config = dict(
    dataset='simulated grey scan slices of phantoms with and without marks',
    translate=0.12,
    encoder_channel_attention='se',
    fusion='prefix',
    fusion_encoder_width=128,
    fusion_encoder_norm='layernorm',
    fusion_encoder_norm_position='pre',
    fusion_encoder_fused_qkv=True,
    residual_init='none',
    optimizer='soap',
    one_sided=False,
    adamw_lr_other_params=0.0017,
    batch_size=128,
    decay_fraction=0.3,
)
Rows from block 5 of the image encoder of a small model that answers yes/no questions on an image's attributes, named by matrix and row number. Rows with one number belong to one channel. Each number is 200 + 40 x the weight over its row's rms, rounded and kept within 0 to 999. All counts start at 0.
After each channel's rows are labels from the 100 images, of 14976, where the channel reaches its highest value: "top examples" is what is common among them. Only what is clearly more common there than usual is listed. The data: simulated grey scan slices of phantoms with and without marks. In brackets: how many of the 100, against the usual share in percent.
# convs0: expand 3x3 conv (encoder.blocks.5.convs.0.weight, 144x48x3x3, each kernel summed), inputs 0-47
# convs1: project pointwise conv (encoder.blocks.5.convs.1.weight, 48x144x1x1, transposed), outputs 0-47

convs0.142,183,176,194,253,271,182,233,158,167,167,167,234,270,124,258,235,174,152,194,152,212,215,202,211,263,187,167,181,223,195,137,276,155,170,171,218,175,188,148,148,202,209,288,213,229,197,224,136
convs1.142,149,195,220,200,245,254,234,180,204,230,132,223,244,269,175,229,238,176,158,231,187,146,216,249,214,194,141,205,199,185,199,126,198,249,236,163,245,210,250,239,123,239,106,240,238,153,182,211
top examples: dark spot (97 vs 16.6)

convs0.24,227,241,182,275,193,247,315,279,209,198,181,214,181,153,157,182,217,248,201,246,201,243,184,204,203,230,117,149,157,205,188,226,208,171,265,193,205,233,181,141,243,214,155,190,267,181,151,193
convs1.24,187,196,282,189,167,207,209,165,195,242,173,133,269,288,185,122,191,189,186,200,203,255,240,107,204,299,200,205,202,248,228,199,166,182,210,217,200,228,225,146,183,180,150,213,186,190,267,176
top examples: streaks (72 vs 24.9)

convs0.118,263,204,187,146,172,127,156,224,194,205,289,237,180,201,198,176,243,189,193,163,242,127,253,185,137,148,211,215,159,127,268,200,131,243,169,244,230,241,248,205,178,226,200,191,236,234,201,224
convs1.118,192,187,216,231,275,180,152,172,160,296,196,265,137,230,178,175,294,197,172,213,252,186,181,151,252,191,206,285,217,215,174,194,162,163,184,170,258,154,192,262,176,208,200,212,167,250,173,179
top examples: dark spot (63 vs 16.6); belly (56 vs 25.4)

convs0.98,241,156,230,202,228,232,187,196,254,207,162,241,157,136,202,153,249,182,214,189,151,228,193,278,197,182,177,271,220,226,165,251,186,289,247,193,308,143,162,184,204,227,165,227,192,181,208,149
convs1.98,236,170,184,115,157,154,248,165,201,148,125,221,179,259,265,241,151,212,166,130,272,253,153,227,169,223,183,215,173,183,172,195,233,204,248,190,229,214,212,234,170,232,174,158,149,142,214,235
top examples: dark spot (100 vs 16.6); limb (54 vs 24.4)

convs0.21,210,122,168,171,191,226,236,195,259,241,171,204,177,193,210,162,275,174,238,168,194,155,233,194,215,160,268,173,141,205,184,178,181,115,258,103,147,216,213,235,224,240,188,241,245,168,164,155
convs1.21,189,230,242,216,236,233,188,267,193,202,146,221,212,138,306,231,115,240,181,143,211,194,161,275,255,189,169,148,230,199,189,258,221,169,241,231,206,203,148,182,182,209,255,213,199,149,205,253
top examples: bright spot (53 vs 16.4)

convs0.77,259,173,138,157,256,144,225,232,242,262,185,203,179,187,247,196,183,190,214,136,198,167,213,230,197,176,227,252,246,137,224,165,211,186,177,173,241,153,105,215,191,216,176,147,160,239,125,134
convs1.77,212,183,270,207,231,179,213,213,252,249,219,267,181,157,183,160,295,231,217,179,196,153,234,225,168,141,187,188,191,190,243,217,239,189,200,237,144,133,115,154,191,257,131,234,188,186,144,167
top examples: ring (99 vs 17)

convs0.36,191,203,198,99,190,115,184,205,227,238,108,228,198,179,230,159,204,248,281,262,256,196,216,216,192,146,193,220,216,230,142,150,166,250,239,210,183,202,193,214,235,202,189,267,275,188,201,201
convs1.36,255,205,216,203,186,247,176,179,175,220,122,191,197,123,128,223,220,254,252,207,193,222,208,284,174,232,185,241,189,221,167,230,174,184,180,219,96,206,275,225,257,211,230,231,134,209,252,185
top examples: ring (73 vs 17)

convs0.100,164,266,216,223,138,175,191,202,146,185,221,201,238,254,272,215,190,224,163,162,257,257,236,198,238,190,214,256,260,213,154,267,301,220,227,222,212,172,196,246,146,242,193,137,163,201,228,199
convs1.100,139,215,210,192,128,203,114,191,213,192,97,233,162,174,130,244,193,211,187,215,146,187,271,164,208,182,184,133,218,190,243,157,188,251,163,197,191,122,242,181,218,244,167,248,189,195,213,161
top examples: ring (55 vs 17); several spots (40 vs 17.4)

convs0.136,174,120,245,255,225,287,181,231,179,169,212,248,258,173,197,202,208,186,221,232,273,188,227,168,230,255,252,166,170,250,120,227,192,199,232,162,201,177,105,145,181,184,245,206,202,235,218,175
convs1.136,207,171,237,169,201,200,150,138,214,251,215,206,148,145,156,235,180,206,100,227,196,222,170,218,230,269,201,302,201,207,202,144,207,262,241,225,168,174,198,226,161,123,238,249,209,155,232,188
top examples: bright spot (68 vs 16.4)

convs0.125,199,223,199,226,273,148,207,207,197,126,228,197,231,211,200,184,199,178,198,247,145,271,292,263,233,225,201,193,199,237,253,247,153,260,204,257,252,264,234,176,224,175,260,157,196,143,222,219
convs1.125,207,175,177,203,206,199,212,220,116,202,139,177,263,215,159,193,233,225,193,219,185,180,160,225,154,190,224,224,173,215,185,128,281,295,202,123,149,218,200,114,179,216,190,226,257,211,255,145
top examples: dark spot (63 vs 16.6)

convs0.83,215,228,217,208,246,168,140,186,215,202,148,196,159,143,188,153,210,140,262,245,246,245,145,263,143,217,246,164,207,154,195,165,214,232,220,147,255,261,209,110,214,218,157,251,204,193,163,161
convs1.83,155,321,220,213,254,177,168,159,153,175,235,240,200,126,170,186,227,145,201,171,207,287,194,225,202,257,174,208,205,182,190,251,164,187,206,178,220,267,228,119,168,181,192,176,173,166,148,180
top examples: streaks (56 vs 24.9); ring (41 vs 17)

convs0.73,251,139,222,265,205,250,203,233,207,154,184,202,101,187,221,156,197,230,199,151,246,204,210,144,183,252,171,200,129,177,261,132,208,195,176,286,138,201,179,228,197,178,208,195,168,171,237,263
convs1.73,211,148,237,154,277,204,139,154,247,240,242,158,145,160,221,205,207,201,144,232,191,212,210,155,176,219,184,194,157,202,143,157,147,247,157,205,117,167,236,216,243,122,260,207,164,167,222,175
top examples: chest (62 vs 24.9)

convs0.0,224,159,224,222,204,210,255,141,207,202,189,212,189,175,124,153,268,246,204,167,205,200,173,184,229,212,146,208,229,314,169,168,152,260,174,242,142,197,187,220,169,123,245,132,186,200,151,227
convs1.0,306,209,255,200,179,156,178,246,188,197,217,198,237,128,217,224,246,240,168,234,207,253,195,211,208,200,198,224,215,143,183,136,222,311,138,150,209,203,243,146,205,215,176,191,123,212,223,228
top examples: dark spot (97 vs 16.6); limb (54 vs 24.4)

convs0.46,137,170,178,218,293,167,225,195,171,206,148,194,256,171,141,136,229,208,313,258,274,225,147,189,133,209,195,168,217,185,185,170,247,223,160,183,205,234,196,191,206,230,254,203,199,166,185,169
convs1.46,169,224,252,205,186,191,155,200,178,234,280,225,167,224,190,207,191,89,144,146,236,174,120,130,173,212,149,205,164,215,243,195,147,212,206,192,224,277,212,175,234,242,217,214,134,200,254,183
top examples: streaks (87 vs 24.9); dark spot (36 vs 16.6)

convs0.13,209,302,173,238,211,178,206,216,158,117,246,190,219,182,205,189,175,249,178,91,234,224,225,228,188,203,132,228,217,161,180,206,203,160,159,211,191,233,249,200,146,229,190,219,281,262,261,195
convs1.13,185,234,163,201,193,218,191,215,167,249,250,173,176,155,280,203,247,169,174,287,156,201,230,288,149,219,160,151,214,241,195,204,174,121,175,223,225,169,148,177,250,150,189,213,148,129,187,223
top examples: ring (100 vs 17)

convs0.52,149,117,273,194,250,201,200,196,190,170,219,224,176,183,193,207,148,251,198,205,247,148,226,203,184,195,269,232,215,256,222,194,146,142,231,115,122,233,170,201,288,184,158,209,194,240,226,168
convs1.52,193,205,114,262,170,276,158,209,160,206,151,190,196,246,215,201,233,179,232,270,182,169,172,201,232,251,162,229,234,174,201,244,205,173,166,168,157,210,256,101,136,137,160,215,149,216,224,191
top examples: several spots (70 vs 17.4); limb (50 vs 24.4)

convs0.35,227,162,207,241,170,222,199,195,140,211,214,197,234,281,185,205,248,258,162,144,232,144,205,250,197,207,251,233,179,158,136,154,135,187,202,209,154,173,189,332,187,194,209,190,244,171,175,241
convs1.35,278,164,226,214,142,183,244,176,121,98,158,181,239,192,264,143,167,212,170,180,212,211,229,146,189,118,223,234,238,200,183,221,232,165,184,174,191,174,200,171,176,139,201,225,186,249,269,211
top examples: limb (98 vs 24.4); several spots (38 vs 17.4)

convs0.60,228,162,262,274,228,171,218,211,239,164,280,204,173,187,211,155,211,234,161,159,218,201,235,163,150,245,165,265,228,165,204,201,291,221,234,206,203,188,146,210,112,198,233,142,187,175,195,275
convs1.60,206,206,174,179,186,279,175,272,267,212,221,212,184,150,195,152,240,180,149,168,175,207,214,176,163,153,128,181,248,208,192,180,138,256,148,224,195,196,243,170,222,276,234,287,275,202,199,184
top examples: limb (73 vs 24.4); side: right half (68 vs 41.6); crack in bone (44 vs 16.1)

convs0.14,192,231,283,199,299,164,204,121,173,235,191,206,154,185,185,182,201,181,143,172,304,177,178,183,227,224,214,192,198,144,180,201,204,165,282,231,198,145,169,209,183,278,201,202,219,220,199,129
convs1.14,186,248,284,221,224,221,176,253,160,175,144,140,192,168,192,140,191,244,172,229,165,215,197,143,185,194,274,199,165,233,132,273,157,240,189,184,223,229,182,180,242,208,203,205,315,191,175,177
top examples: streaks (76 vs 24.9); bright spot (39 vs 16.4)

convs0.131,276,151,212,173,246,155,170,189,147,204,254,197,244,196,111,162,198,116,188,224,163,201,173,233,209,163,198,192,174,269,119,192,261,223,225,250,173,249,212,228,201,178,190,249,246,223,262,210
convs1.131,127,228,260,144,286,225,169,252,158,254,169,205,205,183,227,220,286,220,138,200,253,169,222,206,280,216,173,185,179,183,174,156,170,169,238,187,165,253,250,165,172,197,160,226,236,202,235,239
top examples: streaks (86 vs 24.9)

convs0.107,205,223,205,133,281,97,131,123,211,207,238,161,264,172,177,172,221,185,172,189,235,185,151,232,276,211,231,244,204,186,218,185,226,200,250,197,210,144,151,228,203,276,176,196,230,234,196,216
convs1.107,256,154,242,264,117,199,201,151,230,208,224,125,172,163,180,142,194,265,183,173,181,202,206,145,259,229,169,222,235,220,125,223,190,219,224,181,216,267,217,206,151,199,208,282,240,142,212,195
top examples: crack in bone (37 vs 16.1)

convs0.58,214,136,196,186,254,197,187,207,247,181,164,260,220,248,235,142,186,212,181,256,205,197,166,207,160,194,200,244,275,222,213,243,168,278,126,234,184,126,189,240,250,118,243,161,186,188,184,143
convs1.58,235,220,161,196,112,191,306,256,204,212,180,213,185,178,135,177,132,246,159,241,263,134,174,147,178,122,178,203,230,191,185,170,228,171,137,206,189,216,195,231,194,261,198,215,250,179,201,218
top examples: dark spot (97 vs 16.6)

convs0.113,230,202,198,251,258,168,192,282,208,169,207,211,235,187,215,177,100,180,150,145,278,236,212,158,257,161,169,129,203,161,250,256,178,207,158,210,228,217,193,197,182,130,232,245,179,236,243,211
convs1.113,160,141,150,253,175,263,228,168,163,229,244,105,295,167,184,140,231,166,171,241,200,265,204,248,199,206,201,231,236,231,265,194,174,214,206,185,161,227,199,223,168,197,192,192,205,265,209,271
top examples: dark spot (100 vs 16.6); side: left half (77 vs 41.9); belly (51 vs 25.4)

convs0.82,241,216,177,161,244,192,224,230,188,218,185,204,169,124,213,150,182,135,218,200,218,214,249,212,142,203,149,279,168,161,162,168,193,256,125,216,211,176,148,226,133,233,248,171,202,121,240,132
convs1.82,207,243,249,207,266,174,214,193,184,207,190,208,200,267,234,196,201,186,148,168,281,259,192,246,190,162,183,194,257,230,167,183,204,183,164,252,320,256,165,137,184,163,234,207,197,226,279,221
top examples: dark spot (100 vs 16.6)

convs0.94,308,141,208,158,190,184,216,218,259,251,153,226,172,174,272,176,226,211,211,197,205,216,159,179,217,174,213,210,205,252,236,135,161,242,168,163,194,194,254,180,185,182,123,198,182,222,100,255
convs1.94,247,193,175,248,96,157,237,258,225,177,189,188,225,185,240,244,202,189,212,236,227,136,167,104,180,179,155,229,269,224,142,173,238,215,183,227,167,174,236,178,166,198,224,184,263,211,217,124
top examples: streaks (77 vs 24.9); low contrast (70 vs 25.2)